Rows from block 3 of a small self-supervised image encoder, named by matrix and row number. Rows with one number within an expert belong to one neuron, the router's apart. Each number is 128 + 24 x the weight over its row's rms, rounded and kept within 0 to 255. All counts start at 0.
Before each expert's rows are labels from the 100 images, of 14848, where the router gives the expert most weight on average: "strongest on" is what is common among them. Only what is clearly more common there than usual is listed. The data: drawn human figures in many poses.
# router: router (model.blocks.3.mlp.router.weight, 32x128, trained with AdamW), inputs 0-63
# up: expert up (model.blocks.3.mlp.up, 32x32x128), inputs 0-63
# down: expert down (model.blocks.3.mlp.down, 32x128x32, transposed), outputs 0-63

# expert 17
strongest on: white top
router.17 [139 122  81 113  86 102 138 131  80 157  57 127 166 161 118 139 146 129  90 140 119 132 134 126 127  93 101  98 153 120 112 164 120 110 118 109 176 173 120 128 141 133 116 106 122 121 133 121 187 146 132 130 123 109 156 147 213 124 152 135 113 142 154 124]
up.15 [129 128 128 128 128 204 128 128 128 128  68 128 128 128 128  93 128 128 123 128 128 128 128 128 110 128 162 128 126 128 128 128 128 128 128 128 128 119 128 128 124 128 128 128 128 226 135 128 127 128 128 128 129 128 127 128 129 128 128 127 128 128 128 128]
down.15 [129 128 128 120 126 129 129 128 128 129 130 128 128 134 128  34 174 124 123 128 128 128 128  97 133 128 128 128  90 128 136 143 128 141 128 128 128 124 128 138  14 128 144 109 128 212 127 128 126 128 214 128 125 150 123 128 126 128 128 125 130 128 133 119]
up.16 [  3 128 128 128 128  72 126 128 128 128 125 128 128 128 128 127 128 128  62 128 128 128 128 128 139 128 118 128 128 128 179 128 128 137 128 128 128 111 128 128 127 128 159 128 128 117 133 128 128 128 128 128 142 128 191 128 128 128 128 164 128 128 128 128]
down.16 [159 128 191 128 148 110 122 128 128 126 125 128 126 128 128 136 143 126 125 128 128 128 128 128 116 128 130 128 151 128 105 128 128 130 128 128 116 199 128 145 189 128 140 138 128 103 107 128 118 128 128 128 133  68 133 128 132 128 128 130  76 128 107 130]
up.17 [148 128 127 128 128  95 128 128 128 128 127 128 128 128 128 157 128 128 130 128 128 128 128 128 150 128 106 128 128 128   4 128 128 135 128 128 128 128 128 128 125 128 128 128 128  97 129 128 127 128 128 128 220 128 127 128 127 128 128 218 128 128 128 128]
down.17 [128 128 110 128 125 127 128 128 128 138 127 128 128 127 128 125 128 130 134 128 128 128 128 117 128 128 106 128 100 128 117 127 128 122 128 128 129 158 128 132 128 128  82 127 128 170 101 128 128 128 130 128 197 148 129 128 112 128 128 139  84 128  63 128]
up.18 [128 128 180 128 128 136 128 128 128 128 129 128 128 128 128   0 128 128 128 128 128 128 128 128 128 128 117 128 128 128 123 128 128 128 128 128 119  39 128 126 128 128  18 127 128  18 112 128 128 128 128 128 207 128 129 128  82 128 128 129 128 128 128 128]
down.18 [104 128 125 128  76 111 130 128 128 128 132 128 128 108 128  89 128 129 129 128 128 128 128 154 140 128 129 128 128 128 126 127 128 124 128 128 184 159 128 130 130 128 129 128 128 143 114 128 128 128 124 128 216 159 129 128 115 128 128 130  97 128 128   0]
up.19 [129 128 127 128 128  54 181 128 128 129 122 128 128 128 128 130 128 128 126 128 128 128 128 128 255 128 255 128 119 128 143 128 128 136 128 128 156 127 128 161 133 128 106 129 128 141  83 128 122 128 128 128 125 129 130 128 128 128 128 128 128 128 128 128]
down.19 [110 128 132 139 153 142  33 128 128 128 122 128 128 129 128 134 128 135 152 128 128 128 128 116 151 128 143 128 128 128  88 108 128 133 128 128  91 127 128 169 131 128 134 126 128  80 128 128 127 128 132 128 103 143 126 128 122 128 128  50 174 128 131 128]
up.20 [136 128 129 125 128 128 128 128 128 128 128 128 128 128 128 138 128 128 128 128 128 128 128 128 174 128 130 128 125 128 126  82 128 115 128 128 126 128 128 128 137 128 125 132 128 168 112 128 128 128 127 128 138 128 124 128   0 128 128 128 128 128 128 128]
down.20 [127 128 156 119 116 138  98 128 131 128 129 128 128 137 128 129 128 104 129 128 127 128 128 186 245 128 108 128 122 128 132 137 128  96 128 128 132 132 128 107 128 128  93 129 128 156 170 128 128 128 119 128 128 131 184 128 132 128 128  81 182 128 154  91]
up.21 [127 128 128 147 128 147 129 128 128 128 221 128 128 128 128 127 128 128 130 128 128 128 128 128 121 128 145 128 127 128  34 128 128  95 128 128 134  74 128 128 128 128 124 129 128 103 141 128 128 128 128 128 124 128 128 128 126 128 128 104 128 128 128 157]
down.21 [128 128 107 128 128 128 128 128 128 128  14 128 128 173 128 201 128 128  60 128 128 128 128 128  69 128 136 128 131 128 113 195 128 104 128 128 128 124 128 127 128 128 115 130 128 132 118 128 129 128 141 128 125 128 131 128 126 128 128  89 181 128  96  59]
up.22 [208 128 128 128 128 128 128 128 128 128 123 128 128 128 128 143 128 128 120 128 128 128 128 128 127 128 145 128 134 128 120 128 128 120 128 128 128 139 128 127 128 128 126 128 128 127 146 128 128 128 128 128 125 128 128 128 129 128 128 132 128 128 128 128]
down.22 [125 128 144 128 130 102 128 128 141 127  97 128 128 128 128 123 128 128 128 128 128 128 128 128 113 128 122 128 132 125 205 179 128 124 128 128 144 119 128 126 108 128 126 112 128  35 132 128 131 128 128 128  92 129 115 128 112 128 128 201 117 128 139 112]

# expert 22
strongest on: black trousers
router.22 [144 153  72 116  37 104 134 125  80 140  63 153 146 117 122 121 138 133 126 129 128 129 133 116 138  92 109 104 140 112 125 173 142 132  91 121 164 170  90 135 124 126 112 109 128 118 137 123 177 138 137 143 120  95 174 130 172 136 170 138 106 144 170 122]
up.15 [156 128 128 128 128 104 128 128 128 128 251 128 128 128 128 206 128 111 132 128 128 128 128 128 128 128  71 128 144 128 125 128 128 117 128 128 128 128 128 127 191 128 132 120 128 127 187 128 129 128 128 128 132 128 123 128   0 128 128 105 128 128 128 128]
down.15 [131 120 181 128 183 157 116 128 128 129 164 128 128 113 128 169 128 156 139 128 128 128 128 128 130 126 104 128 130 128 117 127 128 126 128 128 128 158 128 134 114 128  86  49 128 138 129 128 128 128  52 128  87 142 182 128 126 128 128 192 175 128 128 129]
up.16 [128 128 128 128 128 127 128 128 128 128 138 128 128 128 128  71 128 128 127 128 128 128 128 128 128 128 125 128 157 128 133 128 128 133 128 128  89 128 128 128 150 128 162  82 128 141 136 128 128 128 128 128 127 128 158 128  65 128 128 119 128 128 128 128]
down.16 [210 126  71 132 127  83 120 128 128 110 128 128 128 128 128 110 128 128 131 128 128 127 128 128 112 128 136 128 128 128  87 128 128 102 128 128 129  64 128 131 116 128 160 182 128 166 158 128 119 128 129 128 116 139 139 128 153 128 128 136 143 128 128 125]
up.17 [148 128 127 128 128 128 128 128 128 128  89 128 128 128 128 138 128 128 118 128 128 128 128 128 127 128  34 128 129 128 119 128 128 128 128 128 128 126 128 128 134 128 128 132 128  66 139 128 128 128 128 128 150 128 128 128 137 128 128 125 128 128 128 128]
down.17 [128 128  82 128  89 103 133 128 143 104 138 128 128 115 128 123 128 128 127 128 128 128 128 128  87 128 105 128 131 128 128 128 128 112 128 128 103 126 128  75  64 128 128  63 128 168 115 128 128 128 135 128 126 127 134 128 110 128 128 186 118 128 128 128]
up.18 [ 88 128 130 128 128 129 128 128 128 126 127 128 128 128 128 114 128 128 125 128 128 128 128 128 132 128 127 128 128 128 251 128 128 128 128 128 129 126 128 128 124 128 129 128 128 248  88 128 128 128 128 128 212 128 127 128  81 128 128  96 128 128 128 128]
down.18 [130 125 183 134 120  96 102 128 125 128 109 128 128 142 128 133 128 132 128 128 128 128 128 130 171 128 159 128 134 128  27 124 128 139 128 128 157 132 128 128 105 128 128 173 128  89 175 128 130 128 186 128 128 128  96 128 125 128 128 122 136 128 128 128]
up.19 [128 128 128 128 128 127 128 128 128 128 127 128 128 128 128 120 128 128 124 128 128 128 128 128 128 128 127 128 102 128 141 128 128 128 128 128 124 131 128 128 128 128 124 144 128 151 129 128 128 128 128 128 127 128 125 128   0 128 128  88 105 128 128 128]
down.19 [149 124 105 128 113 122 126 128 128 121 108 128 139 153 128 191 127 132 131 128 128 128 128 128 121 128  49 128 118 128 132 149 128 159 128 128 129 146 128 127 152 128 116 200 128 128 145 128 133 128  81 127 141 125 138 128 139 128 128 116 107 128 164 128]
up.20 [153 128 131 123 128 128 121 128 128 130 126 128 128 128 128  77 128 128 128 128 128 128 128 128 125 128 255 128 130 128 141 128 128  68 128 128 137 131 128 138 127 128 208 126 128 127 129 128 128 128 128 128 131 128 132 128  35 128 128 131 128 128 128 128]
down.20 [ 87 128  73 128 100 132 144 128 127 128 129 128 128 128 128 128 128 131 102 128 128 128 128 148  49 128 139 128 123 128 133 127 128 123 128 128 165 133 128 124 147 128 122 128 128 126 129 128 128 128 154 128 212 128  79 128 115 128 128 145  92 128 125 127]
up.21 [ 85 128 128 128 128  94 128 128 128 128 129 128 128 128 128 161 128 128 128 128 128 128 128 128 131 128 113 128 126 128 255 128 128 224 128 128 128 172 128 128 128 128 127 132 128 107 129 128 128 128 128 128 125 128 128 128 122 128 128 128 128 128 128 128]
down.21 [129 122 199 134 125 118 116 128 128 128 146 128 127 193 128 147 128 127 128 128 128 128 128 128 115 128 165 128 112 128 180 166 128 166 128 128  94 128 128 128   0 128 106 129 128 169 109 128 126 128  85 128 126 115 196 128 130 128 128 141 171 128 107  77]
up.22 [140 128 128 128 128 128 128 128 128 128 118 128 128 128 128  91 128 128 131 128 128 128 128 128 126 128 125 128 122 128 128 128 128 255 128 128 128 138 128 128 127 128  81 121 128 101 106 128 127 128 128 128 126 128 127 128 127 128 128 128 128 128 128 128]
down.22 [127 128 128 128 120 140 220 128 129 162 138 128 128 134 128  94 125 156 146 128 128 128 128 128 141 128 132 128 100 128 156 139 128 181 128 128 138 121 128 129  83 128 137 128 128 144 131 128 123 128  48 128 136 144 165 128 113 128 128 119 198 128 131 163]

# expert 25
strongest on: white trousers
router.25 [104 134 113 106 101 176 106 121 115 145 162 132 157 133 119 113 152 128 122 146 112 130 133 119  74 122 143 133  70 144 103 122 141 139 115 123 170  93 106 129 111 146 147 147 135 150 164 127 155 131 181 171 119 142 149 130 156 125 143  93 110 134 160 167]
up.15 [127 128 130 126 128 127 128 128 128 128 116 128 128 128 128 134 128 128 139 128 128 128 128 128 121 128 193 128 129 128 124 128 128 156 128 128 126 155 128 113  51 128 126 128 128 121 168 128 128 128 128 128 122 128 128 128 127 128 128 133 128 128 128 128]
down.15 [127 159 169 129  93 116 117 128 128 128  97 128 128 103 128 133 128 126 115 128 128 128 128 129 151 128 128 128 162 128 176  61 126 117 128 128 157 126 128 120  87 128  79 131 128 124 127 128 128 128 126 128 124 125 147 128 153 128 128 221 106 128 163 173]
up.16 [144 128 128 119 128 129 128 128 128 128 128 128 128 128 128 120 128 128 128 128 128 128 128 128 128 128 142 128 130 128 255 128 128 121 128 128 131 132 128 128 119 128 151 129 128 121 144 128 128 128 128 128 125 128 120 128 128 128 128 128 128 128 128 128]
down.16 [ 91 128 134 128 129 129 159 128 128 153 106 128 128  76 128 145 128 128 120 128 128 128 128 129   0 128 137 128 163 128 127 128 128 128 128 128 116 121 128 129 140 128 142 103 128 114 130 128 131 128  95 128 125 118  87 128 127 128 128 145 128 128 152 123]
up.17 [159 128 104 127 127 137 128 128 128 128 101 128 128 128 128 127 128 128 135 128 128 128 128 128 128 128 166 128 126 128 131 128 128 105 128 128 148 167 128 128 129 128 126 143 128 127 185 128 128 128 128 128 210 128 128 128 179 128 128 111 128 128 128 128]
down.17 [119 128 141 129  52  98 159 128 128 100 186 128 128 132 128 125 128 126  93 128 128 128 128 128 131 128 124 128 135 128 120 116 128 133 128 128 158  90 128 151  68 128 163 144 128 139 118 128 128 128 145 128  95 111 128 128 200 128 128 199 120 128 153 133]
up.18 [151 128 192 127 128 116 128 128 128 129 122 128 128 128 128 210 128 128 132 128 128 128 128 128 140 128 122 128 127 128 219 128 128 129 128 128 143 128 128 128  70 128 129 128 128   0 172 128 129 128 128 128 118 128 128 128 128 128 128 146 128 128 128 104]
down.18 [164 134  67 129 126 120 181 128 141 138 147 128 146  63 128 127 128 128 202 128 128 128 128 128 131 128 129 128 109 128  93 112 125 139 128 128 146 102 128 124 108 128 120  97 128  61 128 128 129 128 128 146 200 127 126 128 129 128 128 161  85 128 114 129]
up.19 [128 128 129 129 128 140 128 128 128 146  53 128 128 128 128 133 128 128  84 128 128 128 128 128 124 128  67 128 127 128 129 128 128 128 128 128 128 193 128 128 230 128 249 128 128 130 103 128 128 128 128 128 127 128 128 128 130 128 128 134 128 128 128 128]
down.19 [147 128 131 128 178 109 132 128 128 137  73 128 128 132 128 134 128 129 131 128 128 128 128 122  94 128 120 128 124 128 138 130 128 128 128 128 126  82 128 141 127 128  66 125 128 118 118 128 127 128 115 128 129 121 102 128 138 128 128 116 180 128 129  64]
up.20 [102 128 128 123 128 116 128 128 128 129 163 128 128 128 128  58 128 128 130 128 128 128 128 128 116 128 120 128 130 128 149 128 128 128 128 128 131 130 128 128   0 128 121 128 128 128 130 128 128 128 128 128 237 128 128 128  10 128 128 153 128 128 128 128]
down.20 [129 128 142 131 116 115  92 128 102 127 138 128 145 132 128 154 128 128 129 128 128 128 128 132 182 128 129 128 148 129  86 116 128  75 128 128 138 121 128 150  88 128 174 126 128  63 120 128 128 128 122 130 131 126 184 128 135 128 128 168  88 128 128  96]
up.21 [129 128 132 125 128 139  29 128 128 128 118 128 128 128 128 147 128 128 135 128 128 128 128 128 127 128  70 128 127 128 132 128 128 106 128 128 123 131 128 128 181 128 131 129 128 126   0 128 128 128 128 128 133 128 130 128 128 128 128 129 128 128 128 128]
down.21 [130 129  85 128 137 122 137 128 128 109 140 128 128 114 128 131 128 136 141 128 128 128 128 130  46 128 114 128 124 128  82 143 128 129 128 128 127 125 128 135 165 128  99  94 128 111 129 128 137 128 105 127 128 130 128 128 154 128 128  20 198 128 114 178]
up.22 [128 128 128 129 128 128 133 128 128 128 125 128 128 128 128 123 128 134 129 128 128 128 128 128 162 128 202 128 128 128 127 133 128  89 128 128 126   0 128 115 141 128 116 132 128 114 128 128 128 128 128 128 182 128 128 128 129 128 128 127 128 128 128 128]
down.22 [125 128 144 128 121 129 117 128 127 181 129 128 128 127 128 103 127 128 109 128 128 128 128 128  23 128 111 128 131 128 111 149 128 141 128 128 115 213 128 130 164 128 104  55 128  90 150 128 129 128 169 128 138 101 124 128 160 128 128 122 198 128  72 128]

# expert 15
strongest on: black top
router.15 [114 116  76 108  77 129 125 153  70 153  75 136 148 149 140 129 134 152 125 128 102 155 153 145 146 110 118 136 124 124 108 152 128 122 104 101 175 173  99 171 154 125  83  82 138 116 173  99 185 144 171 145 138 109 159 138 171 121 148 152  98 131 152 135]
up.15 [217 128  93 128 128 122 128 128 128 128 162 128 128 128 128 130 128 128 128 128 128 128 128 128 166 128 132 128  21 128 151 128 128 120 128 128 108 126 128 133 130 128 128 129 128 133 126 128 127 128 164 128 129 128  81 128   0 128 128 108 128 128 128 128]
down.15 [129 143  20 129 139 140 155 128 114 111 102 128 128 105 128 162 128 139 133 128 128 128 128 126 121 128 137 128 109 128 121 134 128 128 128 128 142  79 128 106 129 128 128  75 121 105 129 128 128 128 131 127 123 126 127 128 125 128 128 204 169 128 135 127]
up.16 [128 128 128 109 128 129 128 128 128 128 129 128 128 128 128 145 128 128 125 128 128 128 128 128 128 128   0 128 130 128 137 128 128 135 128 128 136 121 128 128 128 128 125 128 128 112 127 128 128 128 128 128 131 128 132 128 126 128 128 128 128 128 128 128]
down.16 [129 128  81 128 124  85 106 128 128 114 134 128 128 127 128 142 128 128 198 128 128 128 128 128  81 128  98 128 159 128 123 132 128 128 128 128 138 176 128 119  31 128 123 117 128 146 129 128 128 128 128 128 128 138 128 128 133 128 128 191 162 128 111 128]
up.17 [128 128 130 134 128 255 128 128 128 125 159 128 128 128 128 132 128 128  90 128 128 128 128 128 132 128 128 128 128 128 121 128 128 101 128 128  60 135 128 127 124 128 182 124 128 128 107 128 128 128 128 128 136 128 184 128 128 128 128 127 129 128 128 128]
down.17 [151 128 115 128 156 148 145 128 128 122  82 128 128 152 128 128 128 127 141 128 128 128 129 128 168 128 113 128 127 128  14 119 128 116 128 128 134 107 128 100  98 128 122 127 128 162 128 128 129 128  90 128  81 128 124 128 163 128 128 156 129 128 128 140]
up.18 [121 128 125 128 128 238 128 128 128 128 130 128 128 128 128 129 128 128 128 128 128 128 128 128 142 128 152 128 107 128 129 128 128 134 128 128 131 128 128 128 238 128 125 154 128 128  44 128 128 128 128 128 125 128 134 128 131 128 128 108 128 128 128 128]
down.18 [119 128 130 137 139 127 136 128 128 122 127 128 128 129 128 139 128 129 128 128 128 128 128 128 137 128 152 128 133 128 111 130 128 126 128 128 125 209 128 128 128 128 114 123 128 105 113 128 128 128  67 141 157 127 156 128 103 128 128 135 105 128 128 172]
up.19 [119 128 128 116 128   2 128 128 128 128 109 128 128 128 128 136 128 128 128 128 128 128 128 128 136 128   0 128 157 128 123 128 128 149 128 128 233 122 128 128 128 128 116 128 128 128  75 128 128 128 127 128  93 128 129 128 128 128 128 178 128 128 128 129]
down.19 [122 128 128 127 102  80 128 128 129 130  92 128 128 130 128 250 131 105 111 128 128 128 128 129 149 128 182 128 139 128 130 129 128 135 128 128 166  66 128 131  73 128 124 130 128 129 126 128 130 128 151 128 187 128 157 128  64 128 128 166 148 128 123  85]
up.20 [128 128 127 128 128 127 128 128 128 127 126 128 128 124 128 135 128 128 121 128 128 128 128 128 128 128 132 128 128 128 120 128 128 124 128 128 132 123 128 128 184 128 126 129 128 167 127 128 128 128 128 128 133 128 128 128   0 128 128  79 128 128 128 128]
down.20 [128 128  86 128 106 128  99 128 138 123 219 128 125 137 128 130 133 130  66 128 128 128 128  85  50 128 152 128 128 128  51 140 128  99 128 128 119  97 128 109 108 128 115 109 128 165 124 128 127 128  79 136 117 127 111 128 119 128 128 158 136 128 153  74]
up.21 [104 128 129 133 128 128 128 128 128 116 128 128 128 128 128 135 128 128 166 128 128 128 128 128 137 128 120 128 129 128  40 128 128  29 128 128 128 125 128 128 128 128 130 128 128  85 186 128 128 128 128 128 121 128 128 128 127 128 128 128 128 128 128 128]
down.21 [124 128  36 123 112 230 130 128 129 127 118 128 130 179 128 130 129 128 177 128 128 128 128 128  53 128 137 128 127 128 163 129 128  91 128 128 126 123 128 128 105 128  77  65 128 141 128 128 104 128 152 128 129 128 117 128 111 128 128 121 134 128  61 108]
up.22 [ 23 128 157 128 128 128 128 128 128 128  89 128 128 128 128  58 128 157 128 128 128 128 128 128 126 128 128 128 124 128 129 141 128 154 128 128 146 123 128 128 132 128 128 128 128 131  57 128 128 128 128 128 136 128 128 128 115 128 128  45 128 128 128 128]
down.22 [ 59 129 131 128 161 155 170 128 115 166 103 128 128 122 128 213 122 128 169 128 128 128 128 129 199 128 120 128 165 137 110 125 128 150 128 128  83 107 128 135  75 128 153 127 128 121 128 128 128 128 121 128 104 110 134 128  55 128 128 135 128 128 132 111]

# expert 29
strongest on: white trousers
router.29 [118 121 113 128 125 125  70 137 109 159 123 127 152 130 138 131 132 129 131 142 126 120 146 142 138 112 108 133 156 124 155 155 128 103 113 134 160 216 115 110 175 123  78  88 129 115 121 120 136 159 147 132 101 124 172 126 178 135 123 162 142 137 167 148]
up.15 [130 128 179 128 128 127 116 128 128 128 126 128 128 128 128 128 128 128 123 128 128 128 128 128  67 128 130 128 128 128 134 128 128 128 128 128 129 128 128 128 129 128 162 169 128 166 128 128 128 128 128 128 142 156 127 128 149 128 128 129 128 128 128 128]
down.15 [100 128 126 137  75 128 129 128 128 127 141 128 128 146 128 142 128 128 128 128 128 128 128 116 180 128 190 128 130 128  87  83 128 128 128 128 156 133 128 128 131 128 217 126 128 121 107 128 128 128 112 128 124 114 118 128 176 128 128 175 133 128 141 154]
up.16 [144 128 198 130 128 129 128 128 128 130 107 128 128 128 128 113 128 128 132 128 128 128 128 128 128 128 140 128 127 128 115 128 128  53 128 128 119 128 128 128 113 128 234 222 128 128 166 128 128 128 128 128 135 128 128 128 156 128 128 128 128 128 128 128]
down.16 [128 128 143 127  77 128 127 128 128 140 128 128 127 153 128 129 130 128 129 128 128 128 128 134 129 128 129 128 150 128  91  76 128 133 128 128 134 129 128 128  73 128 126 128 128 131 127 128 126 128 128 128 184 138 124 128 216 128 128 161 177 128 123 133]
up.17 [175 128 129  85  96 128 128 128 128 132 116 128 128 128 128 128 128 110 133 128 128 128 128 128 120 128 229 128 130 128 129 128 128  97 128 128 110 127 128 128 122 128 127 127 128 157 153 128 128 128 128 128 106 128 130 128 128 128 128 128 128 128 131 128]
down.17 [107 128 121 128 221 170 179 128 132 131 115 128 128 147 128 123 128 128 119 128 128 128 128 128 170 128 128 128 109 128 135 128 128 128 132 128 125 127 128 133 156 128 125 171 128 162 128 128 128 128 151 128 133 119 119 128 128 128 128 119 144 128 130 117]
up.18 [127 128 123 128 130 129 128 128 128 128 175 128 128 128 128 127 128 128 128 128 128 128 128 130 128 128 128 128  33 128 128 128 128 128 128 128 106 128 128 128 132 128 114 129 128 147   0 128 128 128 128 128 144 129 129 128 124 128 128 140 128 128 128 128]
down.18 [133 128  96 128 143 122 132 128 128 154  88 128 128  67 128  78 128 128 168 128 128 128 128 133  32 128 131 128 130 128 106 129 128 128 128 128 106 209 128 128 224 128 126 125 128 129 125 128 128 128 133 128 173 112  86 128 209 128 128 149 128 128 127 160]
up.19 [138 128 127 117 128 165 128 128 128 128 128 128 128 128 128 129 128 128 129 128 128 128 128 128  99 128 128 128 147 128 255 128 128 133 128 128 133 118 128 128 128 128 162 127 128   0 130 128 128 128 128 128 228 128 107 128  95 128 128 152 128 128 128 128]
down.19 [127 128 128 128 134 184  91 128 127  76 128 128 128 146 128 106 129 128 129 128 128 128 128 128 138 128 146 128 136 128 107 126 128 134 128 128  85 128 128 157  72 128 134 128 128 127 118 128 130 128 116 128  68 127 112 128 183 128 128 236 129 128  44 144]
up.20 [129 128 132 129 128 158 125 128 128 128 130 128 128 128 128 129 128 128 156 128 128 128 128 128 128 128 120 128 141 128 121 128 128 129 128 128 129 134 128 128 123 128 126 128 128 128 130 128 128 128 128 128 129 128 143 128  37 128 128 129 128 128 128 130]
down.20 [123 128 115 126 154 138  98 128 127 127 145 128 126 127 128  82 128 128 100 128 128 128 128  98  96 128 152 128 150 128 132 130 128 103 128 128 168 121 128 125 135 128 139 118 128 127 124 128 109 128  89 128  84 137 137 128 129 128 128 243 126 128 118 128]
up.21 [131 128 127 128 128  98 128 128 128 128 116 128 128 128 128   0 128 134 127 128 128 128 128 128 131 128 130 128 128 128 146 128 128 115 128 128 128 128 128 128 130 128 155 128 128 130 174 128 128 128 128 128 132 128 128 128 128 128 128 128 128 128 128 128]
down.21 [147 126 131 128 131 154 129 128 125 149 105 128 128 109 128 136 128 128 131 128 128 128 128 149   0 128 128 126 184 128  64 132 128 131 128 128 128 131 128 128 180 128  97  72 128 125 128 128 128 128 128 128 143 127 121 128 133 128 128 149 112 128 125 137]
up.22 [115 128 128 127 128 128 136 128 128 128 128 128 128 128 128 127 128 128 131 128 128 128 128 128 127 128 129 128 128 125   2 128 128 129 128 128 127 123 128 128  89 128 128 128 128 217 179 128 128 128 128 128 159 128 130 128 114 128 128 175 128 128 128 128]
down.22 [131 127 127 128 130 226  87 128 126 128 131 128 128 132 128 133 128 130 172 128 128 128 128 120 132 128  91 128 128 128 174  89 128 101 128 128 107 162 128 125  56 128 134 106 128 128 126 128 129 128 134 128 115  80 124 128 110 128 128 158 140 128 124 128]

# expert 27
strongest on: black trousers
router.27 [137 139 101 128  60 122 133 144  81 134  63 138 171 136 119 126 140 160 108 146 125 120 141 102 140 114 119 150 160 100 121 178 156 112 115 116 187 171  98 118 133 142 117 111 132 127 132 149 187 152 131 164 122  90 162 147 178 152 138 141  92 149 157 138]
up.15 [130 128 130 128 128  89 128 128 128 128 136 128 128 128 128 195 128 128 116 128 128 128 128 128 167 128 136 128 128 128 130 128 128 225 128 128  96 149 128 125 114 128 129 136 128 135 104 128 128 128 128 128 128 128 125 128 127 128 128 129 128 128 129 129]
down.15 [108 139 140 120 131 126 132 128 135 128  99 128 128 142 128  61 127 128 157 128 128 128 128 128 162 128 102 128 129 128 122 105 128 121 128 128 142 189 128 116 136 128 170 173 128  40 156 128 128 128  55 128 113 132 128 128 169 128 128 128 126 128 115 213]
up.16 [128 128 128 128 128 119 128 128 128 128 132 128 128 128 128  62 128 128 137 128 128 128 128 128 134 128 121 128 128 128 127 128 128 129 128 128 125 116 128 128 143 128 127 119 128 130 118 128 128 128 128 128 130 128 133 128 127 128 128 128 128 128 125 128]
down.16 [162 128 118 119 127 126 167 128 128 127 138 128 128 127 128  77 128 118 167 128 128 128 128 128 125 128 126 128 117 128 127 127 128 127 128 128 125 128 128 126 162 128 147 152 128 132 115 128 127 128 170 128 171 120 186 128 106 128 128 132 124 128  71 211]
up.17 [114 128 128 128 128 131 128 128 128 128 142 128 128 128 128 128 128 128 128 128 128 128 128 128 128 128   0 128 108 128 224 128 128 138 128 128 117  87 128 128 126 128  32 128 128 200  55 128 128 128 128 128 130 128 136 128 128 128 128 130 128 128 128 128]
down.17 [142 128 128 128 129 125  94 128 128 157 157 128 128  97 128 127 128 128 137 128 128 128 128 150 137 128   7 128 164 128 131 107 128 163 128 128 135 155 128 134 134 128 118 128 128  82  90 128 128 128  83 128  12 134 126 128 152 128 128 131 110 128 147 124]
up.18 [238 128 119 128 128 130 128 128 128 129 128 128 128 128 128 203 128 128 148 128 128 128 128 128 128 128 123 128 129 128  97 128 128 123 128 128 128 129 128 128 125 128 128 128 128 230 128 128 128 128 128 128 166 128 126 128 128 128 128 140 128 128 128 128]
down.18 [104 128 177 128 135 168 126 128 128 127 156 128 128 126 128 116 128 128 125 128 128 128 128 128  95 128 126 128 163 128 198 102 128 133 128 128 116 128 128 128 138 128 101 109 128   0 133 128 126 128 128 128 141 128 131 128 117 128 128 185 116 128 146 131]
up.19 [129 128 128 128 127 124 128 128 128 128 128 128 128 128 128 135 128 128 128 128 128 128 128 128 179 128  78 128 147 128  99 128 128  85 128 128 128 126 128 128 128 128 138 131 128  39  98 128 128 128 128 128 157 128 131 128 127 128 128 243 128 128 128 128]
down.19 [118 128 186 130 160 106 131 128 129 142 148 128 128 120 128 141 128 128 141 128 128 128 128 130 147 128  64 127 124 128 131 129 128 115 128 128 114 137 128  47 104 128  48  97 128 162 109 128 130 128  93 128 136 128  69 128 119 128 128 141 142 128 123 127]
up.20 [129 128 132 128 128 127 128 128 128 128 132 128 128 128 128  37 128 128 128 128 128 128 128 128 133 128 191 128 129 128 130 128 128 137 128 128 128 128 128 128 130 128 167 128 128 121 209 128 128 128 128 128 176 128 139 128  64 128 128 127 128 128 128 128]
down.20 [132 128 110 128 128  96 239 128 128 128 131 128 127 126 128 218 124 128 127 128 128 128 128 122 102 128 152 128 132 128 102 128 128 122 128 128 135 128 128 130 131 128 134 127 128 121  94 128 128 128 133 128 129 128 124 128 153 128 128 185  31 128 163 118]
up.21 [128 128 125 129 128 119 131 128 128 129 139 128 128 128 128 128 128 128 128 128 128 128 128 128 126 128 135 128 178 128 120 128 128 127 128 128 137 127 128 128 158 128  82 128 128 127 130 128 128 128 126 128 128 128 128 128 127 128 128 129 128 128 126 111]
down.21 [ 93 128  73 130 126 146 138 128 128 138 100 128 128 128 128 120 128 128 138 128 128 128 128 128 123 128  89 127  89 128 122 128 128  81 128 128 116 190 128 119 170 128 166 125 128 147 142 128 124 128 102 128 128 149 204 128 147 128 128 119 115 128 126 201]
up.22 [129 128 126 136 128 128 130 128 128 126 180 128 128 128 128 129 128 151 129 128 128 128 128 128 132 128 128 128 137 128 131 128 128 250 128 128 127 128 128 128 127 128 127 130 128  42 106 128 128 128 128 128 227 128  78 128  56 128 128 117 128 128 128 128]
down.22 [135 132 141 127 149 128  86 128 128 128 128 128 128 115 128  73 127 128 141 128 128 128 128 135 142 128  14 122 124 128 201 141 128 131 128 128 140 163 128 136  19 128 125 123 128  40 128 128 127 128 128 128 105 132  79 128 128 128 128 145 103 128 189 122]